config.yaml
noise_aug: 0.002
time_shift_ms: 50
n_mels: 64
input: "mfcc"
fusion: "cross_attention"
decoder_inner_norm: true
decoder_positions: "rope"
muon_scale: "original"
lr: 0.012
nesterov: true
batch_size: 128
Rows from block 7 of the text decoder, named by matrix and row number. Rows with one number belong to one attention dimension. Each number is 500 + 25 x the weight over its row's rms, rounded and kept within 0 to 999. All counts start at 0. Numbers have three digits each. After the name is the row's rms in percent of the matrix's.
# q: attention query, key and value (stacked) (decoder.blocks.7.attn.qkv.weight, 1152x384, the q third), inputs 0-383
# k: attention query, key and value (stacked) (decoder.blocks.7.attn.qkv.weight, 1152x384, the k third), inputs 0-383
q.51 100:509499543532547449563517471472534478534484503509488502499500518480516522539480563496484497549521498470472503483495500526499512485498510482529471490506497508494537509502506488493494497519467539502521518495515511466485507454529505496482541520479531474513535492500519508522519512511489540500478495517490497483469481506552498513513459506518515481479498503465480461512504464510483496477512514484517495524490497480525453491557493472520498530492485510512510520465469494507527468469525538497511478460477513514509498480523486462448488510480522529496508520490494443489519485452490502479537458557477483473519486515476560462496469432479491505517495482476500518427488466498468468483519490494520500490538482504511493499496497532455475504550471509459495554463500525466500467500495518552446513474453538493485476484501545468520505530495534485532527542532536483500523544535495528456513506473529540514494497497515515472522494495500490526508435552527515506505483503509522507499498526489506493502491497486470505467460507471538509499537519524521488501502469477535509524523438508479526524527479516465505493513484501507519446514521531519494435499470441532514469522514482497457
k.51 107:448519485504516529479531480474497532508480518467527480504522507437518487460497458492541543505477454515486512530509533545472497465511518480552516498490456500468501489538478537493515500506528439519528553478547484524468529507458465519511513475485504481489511475553554507459481486503473503540523527474540543475523546507512524475471515529500509518482468521498507501494479499476452492501520458493510492473501504520490515516518481518463523492475526500499481492528522480520489514442494496476489549518497506489529523507508533549524482466469477520558437525534509493525511530476512503524484487534482469488492481491524466488558517483503527481462520503496551501515454501530511487474506520529482456476515502472525499518467511494551494523501472495516479497524453468508506476524522542473497498526421490496484485456512489498483516518490529444500511464491511513526496481514509478541503490465485457537502474533514498488529450494489515492515497460506489512476513471458510516522538490496499495521523516503512471515467553489489467504521500483470525499493526524506526499516533492453545466493498476542493505486470504508490509479496500460508510543498505513447489500512512500447
q.52 096:498518463519525559514531548503522514513493477479516504518526492522527481477509503516527540518510482503480450501452494510522454515504489502480487516503516455520481481485518524491524487472508484556458541474501501528510458509466510533530471507496467517486489542457494494500490460494465474516457503526515500507495491470491464535502483483509500493477497501526493479496537506566477469519495476492455517503488520449474520458485523478516510519474458501519509474514483506472503503529520450489481492556477496513478510465516457490475495504530501511481498534475481494501485530481497486470497485476528490521533515530516461473511469533481539540460483468507521483535499502511467500510506495493517450473495467515487502487492509480528517504513484493512491486518506522508494486489523471465505453488443486533454486499534558501546491461470522507454459470474497503559505494539526513554531473497490465543514501538490512517494518474521482511473455516513485495557481487510523469539507503468485516480462524522501555538505483507482491500490542520548533455492533521516476532523467524471518513467475522501510464506487499451463541496520480540519497545487538514566503508517541457485
k.52 094:509469529522482531496495501503511528565505470509485533499556494499515518498519480527510528529533473457509509491467500504519543456529478500547528494498472497514505499506494463483514455482515469460498473526516516502545544526519537462466456459477479515532506496485434482514531519491525481527452462477506471493474513489478482514504523494494458486474470474481504500472528521455465540497537489535535485475546476523525488506484488490519505512515515498523523475468514560486493499479493509500498532491510498508515485514499514528550490520499502502488500514531542476460530541476540517506507519505443491475442484453467521501497504479518458508532494497499509502467496481485528471476483504492490535532536494506521527536497435539522507487464487464505507496487539513529499508552487500560482521471517521487516517503540466484524412516533482513535554517519501499492427530488512530514466506507518504477493482482447527503529485520490478457523515463517507485478471490482507514488495511544538516472503509477498466514507521511511532502509437494494473495500487473478496470480450503470510559493508480485495493509498498482539481474488496475482484504467516505483469486509483523544
q.53 097:466495563493498464516536543506491499475493510496523500478505463494473478506520517511478493488502443447478485562488537558499480506479509539549537472504494512511506504502498502475476484493497476484491481491491495456464495510518516469521475484506429522510526501516546478490487545488484462504539517510502488530539493457421517497521515473486503530495514458507490523480531493503491497543453541458506562506523471542524501494532492573484480536507500522542531524487468522518497543483513499507516462461498463498431469507503465512519484531477545490535511495534502490467503511498482524500498487499505490480457528462483492504508488468508532464498490512496513524516546479512527480493509545475491489491501479505483496458501510474517482460467536507497495519502535483486475499505508487468497496457533517492441508517501500478519478526500466533527513491484476462473482488482511549518480467540515502492510536455510502508510471525528459470504524465505504518542476490471507472522543534526522477482498488430506545527480483471486505529529522524544502535488502494538512461489492511486479521515476514470487499524487486526536492521542474530498493459502509533483510525537490491479
k.53 102:509520493496524521510497510536498525514505486510496511522526480480523470528554506469528511515482479454494575491520499503510484478469484503510505515438489444476492485475472482537507481497469494528524480540495510527534497536480512492493492502487475485545517495477505533491552468552528482488521494493499510477504512519481500479466499512475489488537488489552526438519528506529535534492499534492474550501499532524533499494503504508503460488513509521494490492466473517456477506493498533523491564474494507501501500536456568499489508509502505532453514531472528483516538493475481549489478502506538513529481514511503522479520490458521511494501550499516446477521515499506476528506466514493502523447484494504497546512494491498525506483495488526504524497480516470500483466500515487509463497540460460456517506485561506494508489459514489526472483450487492512513478502504516518545503515495470480484491466507505486499492519497501513477501494481503474480495508483505556506451506471539462493498439473519494513511406525513435461497478485476453519543437462512507510521506495540538510506501467472510533475479483479482495534483480508458549479504530474532475502485445514535531
q.54 105:465446492519518461463522473528470494527520532474546496495487519531539486531475465466528499510525514536513524521493504480517523482515456496480483499467510516470489461470487476529516479502498457544499481467499456488521485476440535536461495540559539487533490508527481555502531510513526495526474481505505447471524504523527491445519430545466530544528505522449505485546482501466499539520504493456458522519508521506498510503515512514493472506516527472532464468512474482501485506510527482478517507519508464486491484455523525540512496471518515483484517513480553520503536474479495524487504481497507495491498540539529473521489487529485459501478472499487478477470515504486491538484516527503461474535512499517518563490479505516525512493491517522508508508501531506510502470462495493479465535551509488499503499524516519498507473482513507488532480490518533512520529457476532492503516501496467504532539511475486490480490455496506509487522523493496485524471536465513470497526513517493517498510474514521536501520565481424503526515433466540491478481471511492469527509485509508508508495541500513492457469524482462510474517471484505467435515499478502516479488466523527473464
k.54 102:467520484489493497486511540502506511507504506477504495533433505532534509492500509471427489525498562491491543497531501474505539550477510532475554482529492451543496531525498481499493544485510482502472498502478510506490481468506519494492547478498491506441482436490496470520487496470507502490484510489515499537493469505503557548485496478503512506462502526522545503483489493487501527462500503529515499509477490511499475473487511526531511499545512465510524472489550480476524538479474544509478496502482503514501516514553547488495513477483467482515465488487462490504456551537524500535554524504505473492467454491498475535479514526552503499539455473508475488517505542488526425457533464503492519499496499507511496500513489454522516493526516501488470486511496489507445467499451484516517463458518477499494497493497475504521536489485445457474514507495513534483501561518486475489551493497517495513504535495481517490542496435504513513517495549515510469442538520490455524465475495473484505524542477511510505521466514491486493490431505502485479498496486485513528470520499496471477483545479504551497518510525498492504506539506489496494505525571507519481506511516483494515
q.55 100:521544565478521476557498485494507469503478509519465481465511509494492521479483527514514477512523501528488513538496505504498524481489508496487484460511491497482515534530501463513487501538468515501494447525454495458459490526491530497456500429500506497500499536487508518475541457536526484459506545519450515450537486504534487499519529468495518501482513475519543512527508472463514510456464518537520514517521524497520503507491488487492525536528507455491515492485505482492480499480429464534481521455506479514490502457504533511502484477533542494476483496527467479476508498539529535522533517521501483447491554466511502476498467515500475504465472513523505505494514504481496486532470517483534505506469497537508547494530509477498482507550510505519575525513552479523499495497512510483511483492489499508507541478459485510466494522491505533509464562467479551528500506492503493545501459466535528542465503512439486530447505494535493516484506469499514465501455518513473469524476491517520484496455491488519494539529488527506481496490464482467471536477486455489503492520501505517516514554534488533503458488465485524488511508447467481490471482482510493502488464509523496507
k.55 101:505521492520513527541481527456495482489480552497496500482503508493510463490481482498543476501501508528520491464498539473503511499513501498451538501557502545534542529473511520483534454484478521487525496512495480493540504486512494523491502499507501500497511531505490541492542468479521488472510558528480480526515476458525489544532476483518530506418529468501478485499487522518496456480524512545482473476522486524476483484498494496452545510529500448502477488512508492500530544468462475526538491466535496498516477508531479482491503494500523458505526536490535514494467452504464478510565503511482500480525520520499477568507525520494487467492501529484464495515496490433493455504486560522505470483527507498503506456479511499523502526464492450520511508502486529500524502482499505453517501495509465498465483485487513524496489464468545516508504460470461505463477504490524489473541532480528524487502553501494509507529480530455507539475510528491486473534495516529474463511501459491506479460501521522481505497522484468486484503456539486546487466500506463491486495560532452539514462510533457534524470451497477499503529490513530456532515486498519512508499548496497499506
q.56 095:531512527473526501504547544492466515481542525472511447508497505505480467523546513546512529483477493478490543499526474535496506483492446512509454553504483497468525510474522519489496494482481489472465504475475522491542513511495482478509507465491517527480453506537522518456536534463448510530497460516482495546487479494521542486461471526488517475508513485469506496493444514494496503534492481522492508481479501526486512542459488569514505471541461476490492532522504495485497475519506523483475478544495533507515513512505488548539511509459508501502516513471563522504547492465491477480479482503455489454528489535558431537510536501454481483494505526468532508496492512490481486507523474530503525478528538491483496475486518516502519486519510521476468500496466484536501504472477517506467547459504478505468475516475478446549504528476483485505477495511515490499517507497483503506467516450528499491520485500495501515501454489551495468515499509529488493482528495556492492472562505478494504508515459480510488529502508486521516507475469484493471529483472517518501501476485517500495540554503538480503527466510457523526529487496474502485500566520449528523505460503514446490
k.56 096:514525513470484512467506455475516513490471488502533471484468436491504488527484497517491439526536532453493499522492501504524511534517489487506467515465468473489489446537476509501498548497514464510432524488494514513482471517464491530512493554510514502516504511497480485493477519502500522499513459516511521528468485466508535465494514484520505501460506464475499513511467469498509515511505512499491499469503532489510511542500501525506515479504518476486470482489494472507508553511549501507475509502490531521494520502564501537492544501501505476476476500488495451463502505491464511452467506486461456507474469476537485514505579516503519536458533492503459488497514531503501532469514454466434500511507489482487495569526451506460499476507493521532509496501501535475546541521451533519529484457474492496542502516479533525495541558539503513531448528512502517488503485466462529508506530544533515462493519506479496489544472478537475528475464506444497488496514465473479530495520491498524522526496488473494527490503474561499523484509507483463491507515473542470531453550514489500492496505512490524481520515507515490530514491528520499460467558492508488498479509477522509515
q.57 097:535518509504530517454488508531429541478481490477534577480517557531519486517447491455502499506494521509460545495510497505490493536527516518501491480481506518465496549506515473497496479509526504515550495509533502520507548528466507519486511440530518478493492473433516489484480516530490477518494513535478541482510480531498521501474496486493508514519509532549486524529501522502514484512465518485455475531512492487488495467466507540483466496465512501473504496472488482511480489432448533466516465492461521461514522486481455490467544483554460505491491513541530487486511536510531497521484461467512531517493511510490483501499499507503502477485517504488508461506488539499522502489485512505497466504502487449474465516502514468533517502480471525515514464509492496499520553486550508483496516476512470509487463427500464497483509519462552505488497490508452530512503470467492497515515490567510491490493526474506483488490477524462452494501481526472523524434522538519496520526507494518539526511510468526491490557451532490475454537525532453479480536522523496459474501500540500507505496470460510476514466503508507460510506518490489517515504498512502503542527490497493502512
k.57 097:478459505507517451492487512528488523503485461494497568514491518504459510484502500488510508486512480471467504467535528513498469527505515529501500507519503482522519485450489487536481486493541527528549505510544486517474513484495521473530497504504562490482471508463499505518513478497501502504506474480516481478514506503484446466503497506507504550482506501497501488513500466513533483521447564514445524493521508479482496510524550457502534513500499517522532505511575459533475431543495512516507473489512496452494444500501507509494518512526492500488520503512515524502538507467530512540495487501547518534443483444485472510528464511498517520485500475500517452513488486476468488533494465550500431535471552539486449503503517484466490523488513499493496437489520521503514503520502508518497520496499480476508510468496492521543504523486470526488544534509531521498500465537494489451494475513468509488483506530476457485544521549511515504531508473497494494479490515515442480464471480501540501491535530491501484503488509504472495506530510539528522490513439464515532520478469462482498506474468528433508529476518515487475545487478500528475479499489523514460506517472463524533
q.58 093:457448503494510458492511482489515531465506509507497528489558528471487502531473489495516504505486512448486548507525514451506505509482533479519558506494510481530514516495518506536481505531487500504512462504490490565481487481530508495534446534472529544482527510505497438519519561508504476502473477479505529481507497510522522491505550510502494504499476462531447513487463520449504492505491477510488506516506515474522448485493518491487488496516548531554506496546526453543517494507523505509510493507476504510505471469485514465461517504527470509499516508484475559484481456487481473495509474536490501519454496522450517489508504464505505492519536499512503508495494516508491525498448483511476485527515473478540491485481443452467515451524489503538470512497512483497494465516490466504517504490486508469550525523505515470531475514491460507505472501483548539543514573483461496607500511502522480482477524490478504540513493499510528504480528455528498464477543561508494480522479498522488482473482449489476501535485511505501489520501510515472513498478496490484524545524496472489525511497511515503510490470476469493492476493492456491450510482465540538518508505470464525500
k.58 098:511502496476533473522515472539517480522462472479527469500477494476508473516496513461569478523532490484495480489486470522505493525537506497517475534520544489476485494519533506495533492446511476492477476473481528530489499558505508509515527509518530516488473530511508517470498527549514498522534491514486480527543520481502502482488525470449490495536486475484558489494475455457509467538504527498492474490520492459485500457504469525543500463532565523480529522473534511520541471483504531503476509531445511457482525464493506473470456478502491545509506494519493501530503525475497469459515475509516489526484500533513494490516526517524514519523516505543505511529505473521493520529479497516483455480509486520498519465476501499507496522469497512504511453489559469460462491520492479481486485468498486498420490495444502533451485498489485510483470499524496488458508538492448506488478490477526447510528514492481509466439480472481566474459495470515466479509484484559464552477516475497501483522476483495490544513485510493509487513488450503478513508470532519517533494525494565539520533495531510526481514510530483514491482534493517532478516487463525500501527513474505515511
q.59 099:527487465477500485510433475530494492495475504524474488527547507520486468519516469504493473519514474515456537497482471495497519456469546481493491498507499461500516499489514528462518514511502521503532527479519476495528487509451440499480558569512506475525497501486474551526476515502528484476502505504509522460538497487523519506487510504488529530530507500473470496519503497542500522500515481489557498478486513525510440515474517492515495482481533498515515467465484507480450556486467505497506516468478521541512484472477487493485482516528526511513505459448511499482500519548479515551511502467514497538467476513512491515511522503482540520517503558517500513488499522507504509436475465512478514458491429502519515513511473460469460513497446487481473502487478488460482536487490457481520512518529492518492486530496513502519507520528540548522482504497483472521550468494456562520509524494547483467500507518454498461502526542499498445557506498501493475497490493485497525551458522482475511502526496493515479521493480492501516469509481502491525480459450495514485551510528499491505505512470489508523521521554524493473513480531518441539483478466537502503528486485501472543
k.59 097:532511507535522490487511539526490507523487521533512510474510554501486511515515525504471467516483523528490478509512495473544488493453528520493482470519512502534508508484526515473502498512488513480472456500520516488531478447466526454509486453532539484495491504493524445466490524493513455463481538466497462505538475483471487470506504518488501469482514443494506519480490515491509454491512478521499484481494478482544524520502511496482556535483516512467501525514497472494490466495557524479560474531536483512464497466508436496464483526465488500490495505487517475492522491473529458495546545494561525500503504515496521515472499523476479472480501522557535497510526458513511515504455522514543493476488460517475459492517504497496496502478496502473515544473475507483524488494519501491546508504483494509523433520485500506514508510454471535508508531442510522497480492504466496504466484508524470492500519538509519485516498533519489496500506470537513554439485469509531508512502524449514499546514459462483532514508502494474527478541524498472504475531499463487515464531493514464473581554464509509465513522504504491524487529542474540516540484503487479510509464476489481543
q.60 094:516465496459484495529476484494510477508498484521539483495495499557477504512527479541456568511483496490507464489479478457525489462505474508456507507523472497505491527525523490464461478489488521441511524490480481412503470513483497494522542556484525514506521513526480450469530478518497504464513485496441502485499471501483473472490462495516479518503495524487471501521528551510467546503539521479471486484491514523484517491485539476475543488469480517490483491528516520444466525505512490525480531495517526521457486521494507502486489503462554490506494507507498498504488498493486452536508559500503502468546515534475496531504499513490541536502460504484531522481475458549493472484508515504510522482472511461521483472541501462554487468516445502491522477557490517519492495519481528511525493539477535508526511471509509505494472489489520493495484475478535495487478546495503516542484512507506503531509493551471477503504487492484488471504499514489495507546483494486484495517478499484505476558525507558471523464502510479484518483499455519486493494515490536511570499482471517531507484550534472499555544518487541527474450522483511531513480515497489447479527501526522465513
k.60 092:522513561519521468487495482484483482483528522525478477494473511534526477515486514499532482493487506502484526530529498494511556464525521468505523505489524534502487497473519487489458503507503503493525487541515506500507465464499549468480492503478471518511494498486499483494509457529464545541489489506469478499503468533465534506500510503454483427538490498514506502469495537474519505491471483442507491487460536471477466504492529499506510489487453491502503572479523508484474506571546511526500529501503482491523530494544508478475505469514491467479505522515520422499468511477516478482500478478458480497485456537442518491431533441488493487512456539530466516480504505524484510507501530495471505519525485482535532490538507495490520518504489458489509473476489456504529547501490492500518485527480498533506502557517470463509495512499493483504488499512554525515481570503471529490534502492504493520478472524501537496506478447472456524490491488513505474484485426475530478509497516495517527475482513551490518458491498501490539512511554540542483462522528519475461549496468477540518492486542479519516478507481529506518504540509512521499508490490509470512505517483494522500
q.61 095:507536482511509547491502469520519501522508440473469493516476480497536490490508492506531511475515441537521470510513495477541494497477515523498537509541516479506494518519466507508502497489517494530529559486504468538509478503493473545501518520533520523490482500480523461480511507465490506502541505456521491508493535468518502477477470501460550528463492504474528483476528503512479475497504480522485513504453494497542459509563489439541475519487481492509490514481544504507551463512519485509526555511507502510484503550521494476483486525494472509495482500506483504559497465476502470507529491523506472523492496520490517534488484517491534465499468505501514480450556543508505493480479498488489468556477501520496502488504478477427473495494491497522473499528466516489492482490509494487529501553484501461471481532475493465523507488447470519501458526514508523516512503503509515469498497485465490502449509513520458470466509525475509520531505494537505467528511514551516512542473508414434521518518498489464505519463491569543505462504506488465497484502540448498512527475483530472491465537515495498516510489499461503500477493473520521460525506493513488523578520518515510488
k.61 097:475530514457511523538506509484502520499528500504501532500490532501478507506491525487502513495485506495550513444483463491515577497557508543512509497549493539494474523525521511447535493496479445498492483475493528451486521496491541529496494487509493508558489479476442506516506462513507505495495491527527488458496496517482500523504476488502507521490515489484422544465505514464457497439498519505497510508511518496508509490558491517532484560526527516503532531538498478484478459514503539528496508465509504555521521459488478494505535486498478498538502496497531509463527541514530499516456499430486510489493497495498515467506494494485509529483488531524468575460506468500489516499518463526472509495515527496516517561534468524515494545542507482495508525522452425483476545468510505512469509481497523481516535500494485480498464514509485483534516491487491456476520528532513483519482497481523505498480496474471479538507484500499441479530487462492530503535478467459503484527483497476455473484471485515528471516499531469483493493483481517509469555496491488499481501527536474523506516485505499543457511522520497498516489454490506525516469510504489468470471523486456480511
q.62 108:531473504448554487428520536494505516496491493485480545516451563447483489472475494462470500464471528515487491463493493499481485541507508532450563466482490502492445511491487481534468481482507455480514488488488504475491505516532448470462466493481542514521478527491501483514506508527474518518512505534488497512487560515514513489485533499518512507505477506533476502543544477472534502510528489532501460472481473475498511488499492462480508483535499465489495511486462547481505504490519540505475494488522498504536548512514501511514529511489506428519488530521500449484522498538487460525500526499497560545504469462508488476483516462556519476521502496465498482524463505502478505491524471457504518513469526493531513500479515555471491526475493435497471485470504468516513503554469502557478486504459457516528475506503475471502503499497459491514495491477472473518490462475470527500525477499512494530512455547487513491525523465504503505514494511501505507463492531484504527500508484504508481502492511518497488498518502530505536531533536499517437547497515533520481506540463510472483489489493520476516539532507508531546513507523504501533488532509539520476457535505500495490
k.62 107:477483496510509456504524492497464494463527497526541498487526498513514501464502548506497512481499477531517494484526487517482496487543481503471477493447511487471498521541491529460438522492473515507485508503489485494443513488480490499520516516467510499474505542477532532509513514455475491472527497489488467508487501445509504496512477538488508496484517513496517493533509529540541575543477525444509515509533530510493529478497497536529480455516504557501470499515481515448525487547544472503534484500459487500490485522474486498500485507472478487491500442455495531532495495497467475443494470505539513503527516492538508493487495486451477492503532470463514489527500465477530527482491537489510530503534405509499476485475491520469558513493498515484487507472487486494485530490499520489513486502487522549463524539477502517504465489465530514478495510460525503542454479499540496497480523491466502488491492504530482513495472558483535476506524548528525465496471528479499490471526485508506558494527525474486495496535432523507550482500487520500522512519515504492489496475501530476527482517515449506493492490480495546487517546506530506449516465546479550493496462496496527512
q.63 091:512526487532534500478484498494505481522557531508462487442499522465485503520518515537475509461496534466517485485501489457449514482478493489483530481517509505509469503458494514502527536550477516537466548523518496513525489506490530518456529529526512494517513508498488540548477495516497474542500464490555528476483494457477511514524461493502491518494513472526484482501498498459495538508548520514473529507480503477500537491517507505485460480513523500472516478506500515502526519511547490497472484512508501462440487535511534508505500465480524491529517480538480526535461500506519516503534507504514491502483544483483549497526513523476473471499484452507500545490505512497497524553532503551475540499476517541475445494470499505476499489496510513535528546488496515518559482505505503529509498530507520488517466489488550519436486503500542490534500497515503489489518486508517428471506482475485480503506513475524505474469481466486501523502502516489499527482450470506479480488515490465502493527516523426476474475525500518482477471447498543455533490489480484493426501519496481484490479478468523573533493478523472446487533543489488510473526508540460472508484524475492504478
k.63 091:423471471488513517495559500449502506510485516487502470532494481468494543483489549515514425485531472513478488491519552489498495515518494482522532543508487521511515508542496473526488502525511481508501504451473485481467481500478517473545484523496454515475497470510521498536472511482453533481487513465500490502524523497503495493520499434504479525479489537481460527504485491471538486528538465519491494493495474497498521456501485479537478533501475515544509453494518500534508513489512487489541508533501473508462498512494524469553528521526506515529453495530482492509467532545543521504521521492509490520478503511515494548476433509521510524535479504493541452465501522493515490461506473453517496460459519480455493422487530475498500461495534471506494537528481504543479494501493480495527522526557487450505463510495533515529501536540490469523506467487515476487494514504538478517497506481507514542506504497491502536536512514508476499478480531504495496533499515533501468500453482500483475479510516536478463491501492499512489533523527492529467539473525530512472499508520468498481456497526469508473528469487490526485484440513478514499539553478490503487516506537532475499
q.64 111:478517463515488469451490514553483507451490500504495469492514499512491481513468499468474502527536493505513469494521507463531479503510480458514533469510476471481495497487506529532477483555497515548505516522511521479534444523450508529509538501522501531589494547515487517516534476468501527500500512510516462450514467447507488506521450535519500519546486464507455486493507494471490473485543521485489501490560519471514489536519527475480497545493504491477485522494495526495531518511492500478526500512512490495501473536494504544502514489492509477528488536504495504488500510466518516463513493496467496496503530490477521511572440478487554527495501544509499502527472541467501511496548485543501491491491473480459481536525514522493470521462501537479537501512450521467522517507516535499524496480447528484541507473494514518499502492502487473495516488532495515502514483480487514551460482499527539493510513535516505502499492477529509481478453497533450506476475522469477513535504517505504453552450527502501464477492490483506505542499509476493497512503519520490463479483488560465511478499498484481513472457529493487440488509408492480481498497513469507509508470491539507527
k.64 101:516538489481563533501509513500466526505528513519470540466485424442499497540462508565492499513499481503497551545511511479506512492511472514528489484479524526478529502520501527511498552503488462495488460510506504498490504501490509492451477484488435488501481526502459435539523505448517471542498488553502510558502452501516466495554499484491480496528531506535497503526499482476536500455515489536502516527502492514502515460492533579505463484544480492495549491513492496504502507502482489476510484537516502480488521515530508484525519483533501497521554480508543517523450507451534488502516495472495510447464525459508512473518467470496515503500515500536477499499533478492504478494523508542497502521480492524532497520490494493493493496521496507520476494470506451522536482488532496506507537438485461520495506451514575525497509516516472490466487485462493517504494497476484501465508500477532508498455494471548511495512543487505453516459456485478488458530484448486513515477507483533505503495507503505486469502487474467498488517511518460501489523524524518476474528534508471532492467508474488499489483491450495500491496515534508491505500481537526478469519486564519482478
q.65 106:466515465506489539532505511486511495557519517481498530507533527520521478499479483489460494497485498489537473523493493509512528542509486527503475484488529492515478441505486449524467526457516468476469479491431539489484519503486516517513504487486439470510511465541524450509490494486486500492492499516492483517467526513554486493492509471538544492521472525444501460511519502533495535481514531464475458518521501482483460481471486479504501473464504520477548505479488517482488491469481535522466442490549492496459519462518508476489543475511517540472480526513428486495478514516449490503519486492513514519478471511528516489496506535498495535535538437499512508539492490539497522472511484477546471487494505525503522494504489555539505507539482530509513473538497473472487476533500479526500581501462521528493541524499470462489553521491461463503491500501538491473494532475489517481462518518458523491496503479504505514515515494521503515502502503492497528468499545531495492496505467476509481469513492478475478532525464505488516511470519508530497484457494465498494535518513489462487523534508508547537490502482471485528502447530471524512477525537549516498534498478541508476
k.65 113:474500570520483522524485592470522479488467518473476497521492546484516485487515549476492498502517490494499509465461478518478506521499481483510522475487509500490496536503502504526518476537516527482518511527487494518507531492545538486528521484527495468500518518451513515489528507505463484488513483522510556519520495510486489484510493506517541503492506475473510505514473481518511469523508516513529553494489499487477488493464510527539469488489503528483521511501505538498494445527476503512512539494533503516503489516517521512501518551469447533502535471475495483498524495536521488504504524497500478461486510511541468485495543495518454497515519476454478510482489442524520518487502531468502519499519545501477482511479498533483474498488496478475520493471463466506497578487545541513496486516532456479501485493473490502492481551535498527483510498526490473501468486489550484514523513430501499509536506446507449510479479474482530543487495497439504530522503470462482476490515454514515475486475478513519527542513535532524497457494495517480458484518480481491471464464507515516519503475512533467546473494487488467524507519493441493505471525524496539464511528442553487423
q.66 096:509479542485491476517523528499514485507503537561507468493554499512477510477495471510475512512490479500491479464507521501500518506490523519453471517500482501485502534579514517487473507501484524515502503465501495502467520528499482491456493506518503506495529492467445479495460557553498491487494475459506509508518498560518495442488527471483523477509501531476493519499491507477514442504490477494487540474488454472513522504440516541540512556465508497539502575524446471547515463481530503480471502484541428500489486475525481416533509504509513525490482490492532483442473531484485527499492483532501510508503468525487482503507500510490538496489491527504512483488487495484524503490517533519524500485468539482509518503476491462495483482512481504492483480519520495482513474501473490524506505457485495486482487531500515542533476527499495532520501510467502500528495530521508482511515513504489471485500533489495471513472512508533541504476528501515572476511492531498467482513472443456536431493492528567543505447457499482512527516510544523489529480519486485526481486514462470475521530471522519507492453554525493490507501457518489508506518487514500489529493455497506501497
k.66 098:526517500484494502486511514494417524494455503518517505556520525491461536504484486493505507473514500495511515533517525508485476519502486496473504475495470519500516501491490458511492465505454502461492527524469533483491497522495458517486514539495540453477477525521511512432498514505493482507513492472480491477512518474496467491485488533488473490526537434549503550494497465533482498514470499549488477517485511488456460531528492479519518489501515544492483514481497521471496527492489479505500545491502506463494499463489481457472477509430517539526479455522481485499507466509499494496459528468504504481531518517514507530467453514489487536539528552499506478473470478497475531471486508511474489454509496510530534537472503481524515542536533488496503531517464486473482502530481531519454484476455464454471494529499504503530487529529488492512449473524513461498512486512507498541478530534547511526462478525451481551507497497528505532481554465554465522494507533506493505534524476458535507517500503523524501551500527479519517458515515533556507490475482522474522473518523499486505513528442497472452522495499498505507494469548496481501530498502528533505503485537489476521
q.67 100:514494491497493525495476498493497540519481549520500508529496483474526483481535510462503468522468540501522535465530503488470503518491493516526502498496518504492527550458489447513497508476481438492492464487509457468483502478505473503479506431481540450510497542509490485495455532524487470489455514481457517473503483474494504530515486478511500508545498470523574533469504531520500490533474530487482457473490511512491463479553493530486452503523510484518486533527426529490513482499480504491497507509488484521490507494477477516575478521501512477518503498488507459477526542526531484488502550491503491498514522509460529497541487483492463503496485518488504521494533473471503488516521528508494505462509519483485502504435465506471485471480509464509510497476497472506469493517476488510504488493468496510519488503485490492542484491493480488493497495547491534584455509529497573448507512499535499544500478472525472476528508548519478492530506535498508506505522521439493480520502531478457466500461489560518565504481497546500503494503478539508546540550495486505493485472503519490479457506532491534498492534479477518470541485511505522498543506478533529501500499492521511482
k.67 102:504535475470477499482505471532563529513484522467510495501481509517489479475512504470473507461529477501538458532499479484525497484503524491452502515469507508527470484537502461480524471445533486484511479513462467508515534526476514504464505502550467477462487444491504453532481523533524495504490513476544521498483544477472550546495454527503557495505464509491512470473502475472517490457492508543488514502500509525499540492521486482513467494510484491513567502499506501551497498507495490510530486425482489509502509466500510536484501519522495552511522515519539487491450512536485533553547492508449497461517471495496504453527483490497551483512520457477499467517466482513497489494506466484476489525495457482482536504519448526489491508538523540516489501523539454507473493482500505500500517486475498512532515468529518499483534555500508506469478508511501494473505553487553475507487475522497496486496440529512495491454510506490487487503464510546511512490530525448513498495485509496501555533509507488506490482491540510508539557454495512481507505499510504479539548465501528535482500529491507480520520480465510464494519480479534532517481493498484495481501508495517429511
q.68 100:535475498488530490518480481531526494507451503479519478551510483512504541458509500515519469482461512527490535514511506512476471482467458481489553497442472519492482486518513462501446468458500500484510517480494515462504504470461453500510554504464514496521467489495513456489506551518532508547475526512529507472519470482518499488505525521508483495511562507520498439510490483550519489500446525501483551510492492476496460489537492461509516514522500515495484466539472468531509498516529506516526578519442527529514511545524490509513466525533490499507505508506481512489518456513481478541455479509485481498491478521507518494492505528543498531474533501503515489509462500473479534523493496519469472497508461482509483514490516472490514505518511512501494478532525506521470554486512511464470522541521508463553494505498496453481529485499541458510518457520523536537509547484497491476507513485513500476505479460505469501519528440530474519527473535511520514504495512485484482498486465537526512510495452472539491510455503464530512521485499513475505516476473464514515517485492534450482455538490533527510528515498507474510459488488477524489492457555494476502480541487502535460
k.68 102:506471474449516482500515448507512487508501487496516531472541523472512463471528498500492547473483535539433489487482529514514487505471511550493463522513502475506475515529466488494500502511466535530519504522524525519511532476495464485493502491517498472506461480517467507479501509484517461459507495494499473456521496506490524510489532502509506497464544501491487469476543496477511514486487529485489508510525513512505519500517453503541528559512488483524493503485517519504537489532496509502524456498449486477437458459480499511562472513482507426522514515462476516534563493499544508498511476504507508499462504478459520493525479510509437511515511465480522469503481511530469516508449512492521499518508520525500474516515522522498534492496539491501454505513514501478519516487530530501526497501498487500502466507530496472514455502534538498484470531543505524446479512537476464520472520498418504493494540507507516520505485517499503519471465536527496505499490495529522508457517552545470513504490514490453543504506527509463496486484486449481511506509522497515503498503515512517538531484500449546459490497474501450454500556457467480523560543517463521524507494501502529469